config = dict(
    dataset='synthesised imitations of 52 everyday sounds, one a clip',
    noise_aug=0.01,
    kernel_size=5,
    stem='single',
    epochs=86.5,
    lr_schedule='linear',
)
Rows from block 6, named by matrix and row number. Rows with one number belong to one channel. Each number is 128 + 32 x the weight over the matrix's rms, rounded and kept within 0 to 255. All counts start at 0. Numbers have three digits each.
# filt: filter width-5 conv, dilation 2 (model.blocks.6.filt.weight, 256x256x5), inputs 133-151, a 5 kernel for each
# gate: gate width-5 conv, dilation 2 (model.blocks.6.gate.weight, 256x256x5), inputs 133-151, a 5 kernel for each
filt.12:156141141142136104115107103098114103086098106122121127124130139142151139138173190182174153115123139156144160171164149133150151152152148070098088104114216208195184152130141142146135084112128155165135148120131115189176175186163155137114082090099119124131134142134121116104069089116121138
gate.12:190192194158163155167204190198175178174185191152160158168169153170205205186124152175162126130134126135146096103118117117107124132152147145132134138156145169188169138100096097118119174159129142151181203199206197136157169159153117099115118124140123114121137125110118120126121126123119116
filt.13:118132168191155071094081070068095096078062041114089081061077127133119131118147145131146158136144155167148139155119114138124127112089114141137126117107139167166164155152138150165140142130121109105099099076080069141156148133140096098094080085148145135130149102106138125112141127110118105
gate.13:149136140144129100117117109102153157147126125089102096098106111125111110107093090097110092190169175182185061052060062072125115117120131096131105096085164146160154145161165159152159159170182175182146178173195220154129131134123058056064048055102115108101093136111128114119165192170173163
filt.14:120118117116090215181191202206211215176151154125133124118126172157137134124145124138153161139143124125122109114115090092130118113119131165147142151146172166170174148093077104097086133146116133142166146169163143105098117113089126120123124125133143137130142075074079066074135134113129145
gate.14:147126113102099182179182174156162148172178174194205212219211173178173173156132152164167158137134132131123175185165150157199215213209199105118127122128136121132126102124141131137128086082089088088084110120124109181160172174169161162150148143167158153145145133118114118134166160148161145
filt.15:175185164162156142144131139164149141137136136021015020024039103102092103091079083115121119140136138145140065073082080092050059061065074132131132135144136144148147139123152152139127106080072069074101092085071074146163170170169104107099097106056053050060053179194188158163111084080083076
gate.15:178159170156173085103109142151115107096099116166164160159154136127121132138099114114119113130122130123129156156141141138131132134144149104118115126133098084075083092125133162165171159158170189192091102113140122111106112122146146164138151143177187179198202136138146140148124118126140130
filt.16:119127110088097193161175161134108111142130138133120126116112169178171176154146157136137118138138124135149114149152136115213191195165151119120127123103139141127125132207205153169182153144154166176216215204212204172150150136152097105093079071122126137147146117140088077070127101123129138
gate.16:163169169186171127139141171162149152142108092116113087098088189191182171151131123115132151170159147140140144151138128125107078050053068158175187192199164161160140109129103105107121138117130136134179177182177190161167161160175095115124128118112118119129148131120126128121125100107125110
filt.17:163123131144159122118136115133123130133129145114127130142150147170159165180127152159163124174162146143138123125128137148133145132151156117127124132125124108122127127195179154172160175164154141152089121140142165156134141150142124103110116119203186173177175139113111113107110111121137163
gate.17:184227247233204104087103110131101105122130110157135123122120131129150176189099109108128157113125139144142118113115119150124089083089079158150151169186107139145165162136113098100098111113124113087118111097098101132139130130140173175160142145144141150128119185199177170172115103109144133
filt.18:121107114135147069060072122120143161172137143093103108110110124125108127136107098075091100132122121118112148136120145159111124126120116110111099115132177178163162136141140106117117124128135098083128143132132123131133129118124099090106135126065066077073072142136141166171148135136111106
gate.18:146154159134128165177181172146171171170183175076077096095090155136133131142126136145132124128115113131125150146146135126083086075091099140139158163168221210190168159121098088110116079080085091099124153156136127091094091120109118133113118105077084110089078180179146152161078067061062074
filt.19:137144146136145121141125112132146152155153155125124123126120095093094098084142143122106139137120119127110142144136142143114110108115121109095097089080157162159145153092084091098114093090094101103114128138107128072072094099100087103105120142095090093092095161159143164185086098099107103
gate.19:162174189195174140150153164162130103113109105163171173162175157160175176171138138152149166109121141139133150167179171176154156165154156117128115120111167155171176158161183189178171111118111108114155162179164162156151165154127151143128123115116117119133132174181177178156186176161153162
filt.20:149143138138152144176173153151144166169151157123129124131154112113143130128066088092098101152147143142137111104120131140110126131138154089093095090084155161158159150112110098116128167165160159148107105113140124136131114138147164177182153142143147148139148130132121117105116118124117121
gate.20:174160160161156165159178179157172158160158175107102110106110156157164175184120124138122113136149156162158121110128139123122132123114117124129124140138173161170179191109115118129133109119110120139141125116142164119134124112120152143137143123112120123117117192181187192178105097100106132
filt.21:131149160152133174160119101146125133137096079149155137139145135149171171165157154161175181119126124122134179175168167176156149142157179147129119125112139154165147142085080085088100125132140126129155121137114130155167154152158168170165167168162157166176191141142140135146073085096088068
gate.21:121106125129130130163184146151106112139134146075084094102105136144168170155172199191171151133143155161179085081099098070073093102120104153153162149118154167169161156084083071104127134149147153162179178156155156092081079083071088079081075060109114131141129106103093101111170191188171167
filt.22:177188165142122117133153163134112112137122096103107138134122175166158148144119114113137161150146143122107066079077071062056062083096080166159162168176121123114099082142145159183171110124130123129147139152168141094084075071064103123133122109145159167173156135153145143136129119117107129
gate.22:110111106102090145173182192192162190197171152102103118126128140138149138129125114130154164163157148139128111126143150146114126132144138099095096090108195207217209199129095061068062129122107107107154151152151139168154158178179130144151163167103097099110105158162154152151127118113111110
filt.23:108120121099118147150133150150192193155149156171160141149161082086078083109048052079102124111101090076085105107103116135165161143144163049062078083090111107112102107118106105096105134127121125109064067068056064134129123123142222227227236243161157152152160176171169152157134129134136133
gate.23:141127151151153141130108095100159164184177197126132128117097162170163163179145142128132126172173171154143138137132131133150152139123104070083075080097198197186184205142162161150133157159167137134150171169157159158175171159153146130137149135154149155135114148152152159154153143132142155
filt.24:104113117114103155150153170199125144171165141141135131143155123123117112114133139120123120052065046043035121121113120125084088106119134188181165157151086101104099085062076101104112072061077053051123137139130150037032070092085132131139130124120122122118107125128134146131122107119102118
gate.24:161168186186175209189162142146167140150112121092088067047063082088101091091106115103130142099123148166167093110084100082089091066061068182172156162151104118138178164114136122126133131134133108121130113090077082133131133162153182169154130103151160143103116156163177174150113085072090106
filt.25:111108119111120102106107094110124112091104089128135136145142120136118136146101111107086109088089084086075120115108130148125131132140133142137134136143110101080080077166159182189175117120126119124080087086062077101110099095085152150160187183147172187186193144139144178159120138141135144
gate.25:191199185159131152190182208196097106112124132105121119145135129145164188193095092094093111150150163165169074086070077092100125132138135124146137149155116114129131141150175158162138146146161144140166171166155156066068079064056119134134108102119138146140131187188168149150118101116126118
filt.26:172168168150160093085086086093096096075101122085109115121115088093076083081162163176172167147134147129134142131117107107141145144153155082064060060071166167152144157090107133139143127136137136136134118153163170152164149149148149121099099102130132133140143180175157151154133150152170151
gate.26:156159151157151166212228199188193164155155153129135146133150122133142148129130143116100119131131158184183047058060066080115132155163170090104104097099187186182178171100132149176174094102122136133137166157143146145165166187178126121130132122077090113124124119126138151137138137134130132
filt.27:146123125120116099132132113119136110118128124142146148154152155165175172177136164161138149170152148140141120125142124131169178181199205130123118114096132125127114121140139142149159169161170187186152171177174185150128135133143121134123107098151162162162157117111108105104134129147160146
gate.27:157146152150166121122116107090132131130113115090099096097096131135122121123135123112110116100102103112122080065053038055079094097097097123113131108110125124121120127154158174182182128144160161142186192206195196086087099101097153139115101095168162158157149170155139136144107108122103085
filt.28:096101093093118084094137159165139128138147165086090117123115052066081082090157144142129111141121115113126082076092104087110113131144147154162168149135096093081070095113125120101115157158153169179152178159161158127112114103110149136141145136116117125144145138139132118133141143147154153
gate.28:122117135137113153166125116124111116108115111174189175163178145149165159158128119131145140128128137127115129156142141124155162156137142123110114115106106110132137117152157156144141162157148119120156162158159163112108112098085178179167178184174165145137144174160158173160145152157133128
filt.29:142134144172173093072064089139123139154153150112093090115117147134143138137149127106077092152144136137124106110097091102138109103116134092110097088093173138149160168186179147153153123120109123109114106091106113149149118112134095094114118130112106100094090171160183171187100106124146139
gate.29:161167174166158143182209129095155132111128115096108113121118153159166166150067072096088094148161156166168126139148121108076068085092082145158154140129167142139140137093115130163144102107114120123084097108117090091092105129131147166167133129098113126119117186175164157150154123132132138
filt.30:084064050031043096095104088077077088103105107147152139136130090078051045036141113105086102090097099096096133122112101120112118113102095159147144128138090085087079069104108101099086135143139133123111108114104082125138118104106110116116120122113111101090092070077085106102154163149127108
gate.30:179165153149159137131140152152162162175183177129135142133141202183181180181172160152158169142142142142153123114102105109111107102105113083073082096105228223205210200148159129131132110111110119135150136118115133087083071083087090084098114106121113109109120110119114127124093092090110119
filt.31:128131142145164093102096108111122138148148127119126117122100133143160145144112115123128141203179161158164120140137112105157161146132122129115133123134110125124129118170149170182209224200193189183133129129149164143136149169160034062055045033139140130132139103113119117115153141142141130
gate.31:128127145143155193212201141131145156150162163137131127137130135129143134140176176172166173074075092083077117100095101092122122106125112163175194172193168163149150159117126127122106105102115116120168174165149146130114141159138163161143130122118118124129122085103111107099125119124140135
filt.32:111110114136126152127114125132125122140140127117099083072090106106114100100129117113101105125122121118115139129114132146128121087079085136133144141153140132138158151134137120118125102104095074076129106096095093086098092107103096104112133139101083065049062093105119153145093117115100102
gate.32:171181162162176161156165160175132148150147131115126127119109130129137143140122105107110121176173179168152117116124125138130139143149148142132140145146140145146151153113119122121136107113122124103082084102102104197200198194208153164161171187154153148145148172175173180191100112121135135
filt.33:132128125133127236223185197170169146132104125133121105100100118124124140145106114117151139150142146148143141140128146139215185149129121139158157175181119100101114103182193195200177143139133133139161167166182171196184149134132103101102097084159158140133130154154166161161102100086094098
gate.33:139131126098113119155168178202051047055064083076072077118127171155146149146142149149145151155137128114104117127136147140111106110125102130143148153142132138123096111173154147150146097089100083063138151160150134145117107111117127127127145154108107108110096205190185192209121116117114126
filt.34:129144131122138138183143131146170134131127127123146150156125122127118123116147181187195200088095103119123067107110093101108128144156135110121115099115136152145130145092119101131113136133156155126133144158173166127125155156145057114102081087098109128138125070095064049087199194181185156
gate.34:141145136140151124165183201198121126132172186119130134121122137119130132143095115111122135124130140138143121135139121102113118130121117116115116117119146174171183190105102089092097115114126134139116141140131127124125134135141109149150136128100109129122128159161154142153131127120126119
filt.35:132106116128108182193172148137186171152164169162173167149138131130151137140124158147109112108079093101100123150149148154142152139143141116145149127119134122115118133144129127165151097073074076078173184179162179139099104110111116108097103080118111106099087133116109136116136135131125137
gate.35:134145151161156129118124169180123122109134134123104094104108139145136141137096098085089093120118126124125106106096092097110103103113110083091096105118125125127137130142148139150130121129146149159119105095093108138151147148132136134143156153112125134141139119126117123128105127118136121
filt.36:165147143161181093073068074109059068074089094122112106112104119114109105116172146127109118123100088094101122111113124120147135118119119142137143137135130110113110128177164165164163090080076076065109102097083073143134116114128134145131144162163160139146140153156161169181092099108104106
gate.36:134145139155162139153143112122114133131136139121107081071075086092084093086166165151128126112106120131137093101092083090112105097072082093105112110115162159159162166173161150148153109116120126129150136108120118126131143136125153159150144131133142128121120143139157160146082090081091083
filt.37:110112103085098113133128153131084089064081088165168147171163198198181188206102092113124131109102103082101221198188212215121119116134113159139141151151098104100075085117106134101131108104100090100153157158187188108098091078090157165183197174134126117122123094123132126130148150158136151
gate.37:185197196199202188183192194200197197204171168081071089083094140144146154155148122116114118132144144146138094080070093095074060062048050173164152151156173175187176145108104110109128126142130127133140109091100123159151131106103109110110116118115107098106123126132144138131118137144135127
filt.38:104128117127140143160123110096133148154143117112121120116103050066069062089155163157159164139140128148165072084106096103121120132137120095093087085083134144150153155138151146150154157142125119111165172200173149151137137154167079076084089106105108104111101142125130143159112105112102070
gate.38:138137155162175125111107165191138164162158165084085073072074165168163175181153138115143141160141154142153121126108101095081076077091096199181163184172142136146137156081060077069063134144147128153134119087092103165147162156144123125130128120114123110133153131122159142139116124139127126
filt.39:062074102088107157162159146162100101118106114148134138129130120128147134141113136128146156071071082102105161153141123127099104098101097143167149143154120130141127128097102101130128148130115113112134134121125116043046039017015146143160130130131122115116120096106141152138146156155138128
gate.39:093108122126113122105114117141099092130126120138143136146152166169171171177179161132127137141146148148130121126106113137143146136151150098087102105128114118105100104095115099108099134124138131109106104095085081116130127116118124120114121139144143145150139155156164164165161154149135143
filt.40:106090116099106134135154179191080109129140131182198170191177134143132138157117097108121118123113092058084166158155151166125125142143153128120139145156106113120129132148129125112133040046057065074158151138136153090082098087115128114112123127100079077082079153143149150146079069081091101
gate.40:150165184197190152140147135130138136138121124147135120114131123132133150165114100086086102124139151167162115116119114109112095081070088124104111104115131143145154148064051057063080142138117127133088076075079106127111103106101150134142135131180166153140149125124166161128115113113117137
filt.41:189206200184189105127139149162157136155159140089089100110094125114122136107102132138139133191177169171163119118116111112132135142134133121114129138145140165170138142173174195171168130135128148141152161186163154161174191168182124104104115120125133133160155153160175137134109088065080089
gate.41:195190214218176132109102095079119146188219174138155169174161167165172184173154161143125128161148157155138151164159159148124146135133116127112107116116231214240241200132113110102100108110124114109123117116104088108118108110117161164151163164138149159148133193179166159156129121136142117
filt.42:122128102110090153137161154131118129134129114158148156172180158179168158157081066092069082123155133125116116103132158147165164164197190086084085092088143157135119109157158154144165126155143145137090091104063089072063058068062167176196202193164173180201200127146135142143118116114082097
gate.42:080082093093111108109146148151112130122117133170162153127118123139152138132148131147160180071086086108121093090105103097105108104104091118119117115120088083115123129108109094101105156159156157155142142129147140122132113142156110125135128103126129136128110075079088092087188185161152153
filt.43:138117119126136173153126135167119136124089091146136119119132113121136128144149129132144133111109120121134104102111112115151131119127142124124112088085115124144154161134098102124134133133134125124115116086105122107086108098088163148139154162179161140133141131127124135152130126136160151
gate.43:181177183195177134132127125117107125152159156144151150168177200205208203198146138154152126110130137131129129134096108136110107092116126148141138118128136126124128120082075047056068123141146143123135120120121143074084067091082155169134143150176194189191182113131099118112161189189169168
filt.44:100108109099091143162125114120118105099066078171179166162178158164132141162128117109150156122113127123121147135136139151177170170172180091093097095113155124116121125138150145166158126139137128129148146151181173080090103097104191186179175185146165167174199112101102093087142150139129138
gate.44:156138134127133137127120129130038048064055071097106106113133146157154143147176171167186181177178176156148121123121115118123129127135141124129135125112134124120111105193174155160153161176174169183226252215213200163145142138124071071076065069102115125124136165141149129120141140130139141
filt.45:147125118119143113106137155111126144102092094140153154168152145144149135133131115116102074130119138126132187190186195182132134138152143130125122135126151158146128119129115105102137063091065069100113116105124120142146131124126104096124130121100098097099108147141156178187127160157142121
gate.45:119115143137132148169146131184164153155157142106094087083071116126121128129112118105098116129146159165152069071073085097083085072051037094087084094116135146154152164135137136133132136123112104095125122104093105128116125129115146147146134146116105086072060166185193212224133114106113095
filt.46:152143139136140121126142125126095099110114125076073062076068145140135140132101087111081092160156149135136117123116109106115118093108105114125139130116149140142133158141124130134132161165159158161126125109109080076051054042066137141129137140124123105128136171163177173187070067084091092
gate.46:107104108115116156189174178168099105111108108129162163162157162163165162159144154163174171126115110116113149156149149146148151133135129129139131127121137129144155155101087070078096099097097101107145151138146157137133136130141152141136151143103120101103109169139129145140171179183198196
filt.47:045035035034023131139097136143179176170158173167174161163163164168150139140143147150155170106118105109100164158158161158154173162160167110109088110127123112112112122103113121118098103121115116118088100101102102143150156147143206187157167180146154155154151095068076079060227213187195187
gate.47:159140142151154111141129124101126133134156152118131123130153177176167169168170157128118118151138140151147174188171161173136154136141161106102123124103164157130124131152161132132135106109127135128153148143129123170184158150157128162158154138098100114123131179195185172168106118111118103
filt.48:124118123135120117126140140127134150161152150146144151148158165159156168162184158142121106128129141146150154140136122129119127132134138142131101117108147134154149139096110115102113119121126135145106126109109128156157154150132099086088093099142147145135140095095108109106173169169172177
gate.48:134111133121110183174175162150166158155179149151148118100112161163168165161206184186180180107117136128123123133130118120165179162147134080072084100112153131133134131094111096080077157164171178163138129116131137135129123134140148151148133130160167157133130118122126122113121118112119137
filt.49:114101097126137115105100120127173175171159141166163157148160106110096120120128129130144154099107104117127139145136156146158150146138143077089107119122144130124134148138140142143146144136125113112122123141156180164149145145151212214194189179161162156152148149153164168163163153137107116
gate.49:200210215216217085087091098112147145155105091137135141128128171178210230236118106112141142138167163158170098113133131129131131136134145044063072096106195193199191191157138128138161169160158142133132104091118124148186187169172151137147138132151152159151156146146144134146120108108093090
filt.50:146143138133130121138157158155173174164157153120110118129127126122123129132075079083105102175168168161157106086097104096089100113117112136135131128127125122124125115209223227237213116112111098102184194205214219157161169156132035030061064055093091090098093146146161151144111107111118119
gate.50:149144135140142097110107099120075077097095107072078080077064095098101096097110139137136136152144137141135036051038036039066071067058045079084094078086146155151156159151132128129114150138136128120170179175163152183162147150151089096091101106085092096079077158140147167179121120128115103
filt.51:094077089099089145144141110103134133127108123157172166144144102097119116115093108109092093092092097123120148143123112122184197199187187106105091064076110094102104109109113147147152101113127124121105103123114116143132125131124171148136144139143166173158145135126120139153113125124127136
gate.51:132117113118123149152134119135168164163168172102102115120125128130142125128122107098096090148154155140144088079103091098068090086100105132122138125136154141133122127102106099101089126135132129121125126115109113149151141130136147152166161177096099098106107166175176165171188189191166151
filt.52:095097081088086104123150123135074100113124155163163179180180087093085098106167147148136129076085077063057170177191209205165172173178177115117110116101131129134137165084078048053069115131113114093073067087063073130117119121124147164177188199114123137134112128134107124137124121115136137
gate.52:211193208218194130136122134082148119103096083122125104105102198189184182161141146156167161153134144126130132125142157155137133127119117110126143146141221199199194163102110116107114094090092084068151136133141103143139147133143139142152175164118121118120117158154170167167111131132132118
filt.53:165183191189154091090108116105242253239222227124118124121121085086101109081117099099102076154150144154153086088089088079083108115118127134108111114101197204195203177107111116103106127134134143148125138150145132090093087101116082082080085092131134148142137119111114105128128134145142132
gate.53:152146141149154113123106111137203198192216223165133118130160148167151146142124132115121143128127133119115102099096106110141129121126120049073060083075142155158154156118116138132116105115110093091129133128118123096097087112099139145143146154112112099099101115101122138130179218195183160
filt.54:098099099115102135122137135140083074073068089149136162152144164164158156162132129138147150139149144160161184184192168171165148151144145178205184191207098101096107107124132134132135142138140150158178181186185170141135141140130171173168150151169159162159161085099083071071141127122123132
gate.54:141140129146142130153153140134078086097090094125139143132129117114120121128093090086079087143126128130136093085087086085103113109099100058065060064074175167155151153169172162152155128120125127120174178181154161122119115113113134147145144138079091098108109175179163169165086088091099095
filt.55:178168165170170157171162170154187186181175136098084072069070135140129146154111135134164186154145137124131092105107100093126110099091094148161143154174157160166170160122123125121129191177171150143145172165181183142140143142141099089097094081136134128124123099080093088069109107104094101
gate.55:119135144134128119116117131168114099099097077144132137132130161166178181182120134143150162093114129143135156152140136153121117116114127163163169182186139152145140138119137143134143117125140134118203199206205201089113116111104170162142147155103100112115119192199178181181102100104109093
filt.56:126113113124125103086076073082104106096110104114110109117122129122112110103140138125082105148154154146125120123123109109113118116121120155157139114119118114098101107148145156171181172171171188180099107084086091171176179164151094084096110115109112111128121120122132144137142131103126140
gate.56:141153161147172123125141113083174173165146152096085082092087184188181183180145123122126085145151147137149082057058051064102098095096111124113116104103177166158163136134138111116126174176161169179135144122132107131132130138137142132148138136136136132132144140142153121129142151160163170
filt.57:098086110106105106089090094128070051071061057149157157143149103089093079082116110121110103118102115120128137145140143132175183179183167025039042038041122094101103103152161165183130141117125126138107117115108071123119146144115161180164162173127128130133142137140147149146152151134118128
gate.57:111114118116116170169168155136169156151139134082080095105091111121118117099134136148157160123120131135132077099114126102082071088091087130123139113100156173179177166102103074104120137121124112113158165155153150141124124124113098100098078073082086101100109111114105105098151140135119120
filt.58:129137148145142147151159170171108120128116124143152164157155101108110107116104122103121119124150160169158136140153152149172173192218229139141130132125104123121118120128125114150148145144163185190077074084117108124144147163152159145163134145129129140146166172182168162152085093090119134
gate.58:168180210220187135122158163181117116138133122096086070060092122137125125134106118127140151146139135137138109103100103127105107092083094118103121130156139161175174158166152133135130140138131120111190183175158166137122114131154095099106101115113107106099104174171181197179114115112105125
filt.59:169151160175199131129106075087155155152156165162151132121125168135122088085134114103090102160156172162161118104102078074169155147133130076077079062080142124125131140139137153169151116120128127141125153129133136177156160177168123133137122128150145144140140124138156161156149138131140142
gate.59:131138146157141164190194177164079089098104107133136132132142203205205212192148167164161155127139146146139100105116114094157155153147139111104103100101121140159147142159143145141147142142134137143156156178162142177171176179160162142145145152138139133146150146140153157156178151141144146
filt.60:157154141120112133105078063072104132126107088165186185140135205178151139150156127128130145177195188166156150126125123125154167164139137164137145183202142134128104082118136174167149147166179179186196157136126123158201202173159106086088082102156172175171179104110126116110129138156150152
gate.60:103107100118121228201142154152111108105104110136147141121126187178168173168195188193159137094113124121104161170151133134149154148135141128130123137132161152136139146103114130139142104113127108099130138145127131127149152146122211201149149169132126128109091153153134145159179151140141162
filt.61:121131127124139173161151164169143170171151148125124122127134120112116112117096083080092091113103102102106163164149158163177164146148150109100100111115139126124132135105102096094097174157158131121058051052062051128136132126131165160153151156205174162158157100122118115110120118122114097
gate.61:161175171163169121108103107125064063109108129094108095095084111131143146140144138113081082148143127128137080081072084088117111096103105179154161151149090091095088108174175141135118119117118124138158142142140130177169133113111086076088098088143138134130128148137139147149089101119117108
filt.62:071088120128153140093095096089124118158171170113107104074081149147163166148150172132127115099110126130132141129117115111130113129123131171154137135126081088120152160100119100096120134155170171155123121097123091128123134159163159141152138151148150165160169119098110117137180195214203189
gate.62:141132117121153121157173162150143122096091118116124122123130163170157160148164157138127110144134125132138139167170168143084100112133145150148139145115165148124111129077084089122140150128121101124139132142133127150137117120126123139141141136138140146145155161172171175187159138117101096
filt.63:121139140141142136146143110094068080098101111115127150134147106113110131135098113111113098137137136132121121135148143146214248240194187069082102117102153148139138121206199176174169152155138139129133134128118117134150158153149138171186176177134162174166171130138148146132132123118132146
gate.63:162157177160173178167179173141138155136146148120121115107122131147157141143108108131139151171154157142146108093106102103107112120118122105101111109112194178184184179154170174153157144138146141134131150169150147144144161177185082107124114092069082103112117164170175177164198185160131136
filt.64:149149154152134068064075107106207210201196170110087075088091164176174175182125117134136143124131136129143123124126108118115114104092108098109117128127156165166166151126136119133132150165153155149124125110125146089104122106116117136136139134135127137129136091109102095094141152162187179
gate.64:122152164150143095105092138150145159153153157127135125125129164151149168179176162147145138142138137128130112120132124123113115109113111170163161163172121132119119107069069080076071140139133139152095097106109104141157167144162150180174182174155154142133137131150165152147184190198206212
filt.65:138120124128133101115126132121070057068071074096114124115097139135121123134126142145159146157155164175182145153141130108116138148123106162170153145129116106106121118138123148133134208217221219230115092097086101121137155154147133144116109105152170172164149131128122104118141125118121124
gate.65:155145143144157122111104115109166177160152148052061071088087185176177141152163158189190186163162159133116098107101104093088076077073051116079100094129214225218198188120102094062047164155145127122174162155146136095078063058082080081078090089146124129130125092113092094077154157152155166
filt.66:112105129126130170129112106117188174179167181123119117099098154151157157153161144157150170150167177191173091104100101102153153136134115151157148149157132118141133149157165159170151142150138147134167143116112139134145160143134116105112110098137137141134120125129142146136149138138139131
gate.66:173171184203199130164157170160135140165175181077080085083087157170159167149121118103097085182187164163148116118110109102052044061062076170169158166162183215201192185121128125129126136141138136111139166138105100109108107104114069088101095106086073099110102120111143149165147170158162154
filt.67:120118103120122153166170168151093083073057038147148148134126115097094093116127120148167196114105091099113127128130132141183181182165156092121126128148124103103102100157156157163169105098102091074113112131146142188188185191188105118112122128164149144131133099109103107107105108130119107
gate.67:172185204221224108121152153159141124127134142166167161172169181180179172158128113106100086127137164180190113103101104101134121120149160088095093099101127129136141152137142146172164123131150157170139142170165147083074070109137103108099113106145139136159168099115120126124196200190198210
filt.68:069047043034037185180171138127162154159142154146171173160178155138143141141112137112113114126123133126122136154144134130154176190181175102093098077079184178171142136102099121133124156156165176168156160152141121084114125112119137142143126109130125132140152079084086086085182165166158163
gate.68:195190171180171113101108124163085084088110107130123117122137167180177195190127136143133149169167174179158155164162182189130127123123128192184181179189096108120135133173174153144131155155160156154154161177166186177154136141126115111111147146129124122120116149134130142123125114106102110
filt.69:146146131135124141146146157171119129133125141107109101107112126098103119111146150156164146155131123132127122123131137124129118117120122098095091102114188187200193174160148128140136115102095096110202201194196212131111120128109092099106104094107109096097103169172153167156084077048064080
gate.69:140148142114089159150157157153142162147143108169173174173171135143160164183144147178204206088096089097081130134156155164182188184185180111120134126147127121130134109133142141139146102100088099083188178215212216094111120121110151167167151153118128130126126144156137126118161153146159154
filt.70:161149144152137123129142162172129129129133152144146123133144071062065076099127110129136142125130105104111085092080114113058078070074082154142158158160113101102127134101107098090099094091096083097145116154155140125145145139145110108114135135060055061045048143136121135129103116129136158
gate.70:132145139160170124145150120112068062073076071124118114089062112110112107114134146166153168100110097122139111114114112095132129135109077139133143123148098106116129145165139130123145146156175161150191197195181209149148140145154100104101113097126140158131108112105095126132149131142116122
filt.71:172154151162136132109095080099082092110115112110109099115125096103091087078139118097080085153151153149131125126114114124075073087078108147139126106123116122136123112123115120104107161159166159154131118124091088149148137138158098117105114124146150147142161120141134137123091119117102111
gate.71:179189195182181121114113114104153178174176187193176185184160160155157163159147143134119092119141148132131120120136134118098096099087083132120109125118172187181160153105105101099116106111094095095115096086091084126145132106087150142130140143136129122128121139163162173200128127118126107
filt.72:168173152133122141134172162138158147142121139168167175171158127144135119110120138162190170124126112099086161157167165143192194176155141130136158159169148146127126114178171157162163109120116093082151162163157146137152134140143164141132143143138146152130111190157145152162097098097103100
gate.72:150162163151158084099096133118085097084084096133135132122096130136137155167122123125157144114116135139178116109098115093124126121138122104109106122121119119114138141140142158164141088103107117164116117110138138145146152161178128129126136118110125131146146137129146123125085077080115139
filt.73:072089090058077129146137140124094107090084087109114110109107130130132133128154127138157149134131122134132120155154143138131140142130124107108098098106135142142138138112083098103116148140126128125124115110116117055061067061072160190186171166174175168165154169172169158173076079078081061
gate.73:135138141139151143154192194199137130132120120118104117117120118102112116117133133144148157153155150156175125112103102127109103119121135168171157153165108108107117116106100118109086117118133142159086085111094105156167186190174132140146149143129126120127144189195196192166131142174185173
filt.74:101106113124118165143097136112145138116119112089088086084090127147127127135095089104126115139141154127118136135138140129052054050028030155169150185176117126115103091137130121104098141125124111119121116106106104116119119111112096088076091097118119096104103111098118103083135136128136153
gate.74:135164164153152115143161142136085071069071067088073089083080175176176172173143140139129114178178174183198126138146140140095091102100107125151160169165162160146133133172178180182169137117117114123158171186172156186182178188189080092104091079079081088082082145155150151141121104084085096
filt.75:111127140157173128133157160121060063057070088144130128149147090092094096090097111133143117124136135133126120107135150139167165168176161121123138128102103107109133130167173162166174123130120100103101095115121110095093110133149115147169167156147172178174170155154139144149116104082082082
gate.75:149180195193173193188197189179168170165159152181183163141143121122136131140125124131125130124130141156171077109106098107132151143132128125126135112117121137151163160099089089087085127126129129125122111127119111131131137136131159167173149112171191181173160134133146149130167162161129114
filt.76:100132155146144123118146153148135115133136127108091074090107152145139158151130124137125142103115143131123130127122140138114099081091105189187195201162079080123118130119137120113128109112115094103109121105108106126145154130125153127115127128158138116098115126137138158160164193188175176
gate.76:161150140140157153166158163166103101103100091096105104102095141149154154150135145158149144140151143140143136148148140125099110095095081143151152165162156152160164167141123109108097165168168160156134130133134128091102100083088141130140131142110112121115112149120121123123164185189177160
filt.77:171168175200197164165150124105127124096099100114112112120119186187195192198158182197179155154161168182189121128122119106120110122128133139128128122102161169152157147120088115137154130145148162181103106126115122157140147150139092083064047054157149155162177105092095098108140139129137142
gate.77:166166143132124169180199215179155163178171160157170175178170111115125128115080077086118135147151137119115082083102088087118135153152153099099119129121136130116091103148144148151164167190194197182138154158177194178179187186183123126134124117108118149166162162150126103097113116142137122
filt.78:033038056036027191172169155158146156150156145170162161160164098105122130114093091088106101120134143151163151149148157165166158147145141076081095086098101105107116110136124122122124151150145141135190159148148136124139142130117119126114119118113113108100095096089097103113140145138143141
gate.78:139136136144144134125126107106093108121130133152140143132125182165155143154157147145117124151157160183173113095105099086128132138140133105086089082074132128129123134167169158151148134148160170164162162157124145140145142125132140150153156149139146150154145142146150168160169167165134127
filt.79:084064057042035150176172167144117077062078085159173179161148140149147167169149178183174161097085094111131144140147141148143154170173153120118145154149100087068063074146148139122134115133153153144136145137154140109098099091094154164139140107155163176171154097083079066061104140151154128
gate.79:126129121097107168186208185173090078082090103133147170165176165170154138154159193204188175150124095084096123117131142140103110134137127127125131137139190197172141143129122097112106105092094104108144131161178171102102100117138118131143146147051072093103093164164149146131125151134140146
filt.80:095081089107117140171172163165121143132143134138153147152133137124125110106191171174150152125112116125133166161176169171144149145149134110097115096078163156151155183085070071083093108128126118110139151161149143151141150142132121120111107108152153148144125079069083088112143148150128128
gate.80:147149141128122107102083096111127127142137142137136142150158144149152152147176177172170181153158142142135108106099088099139132120119115120128136135138120120115111116160148138135129112120123125133197183182188207152146125125116135119124131139145149150150142179167155155150116112115121130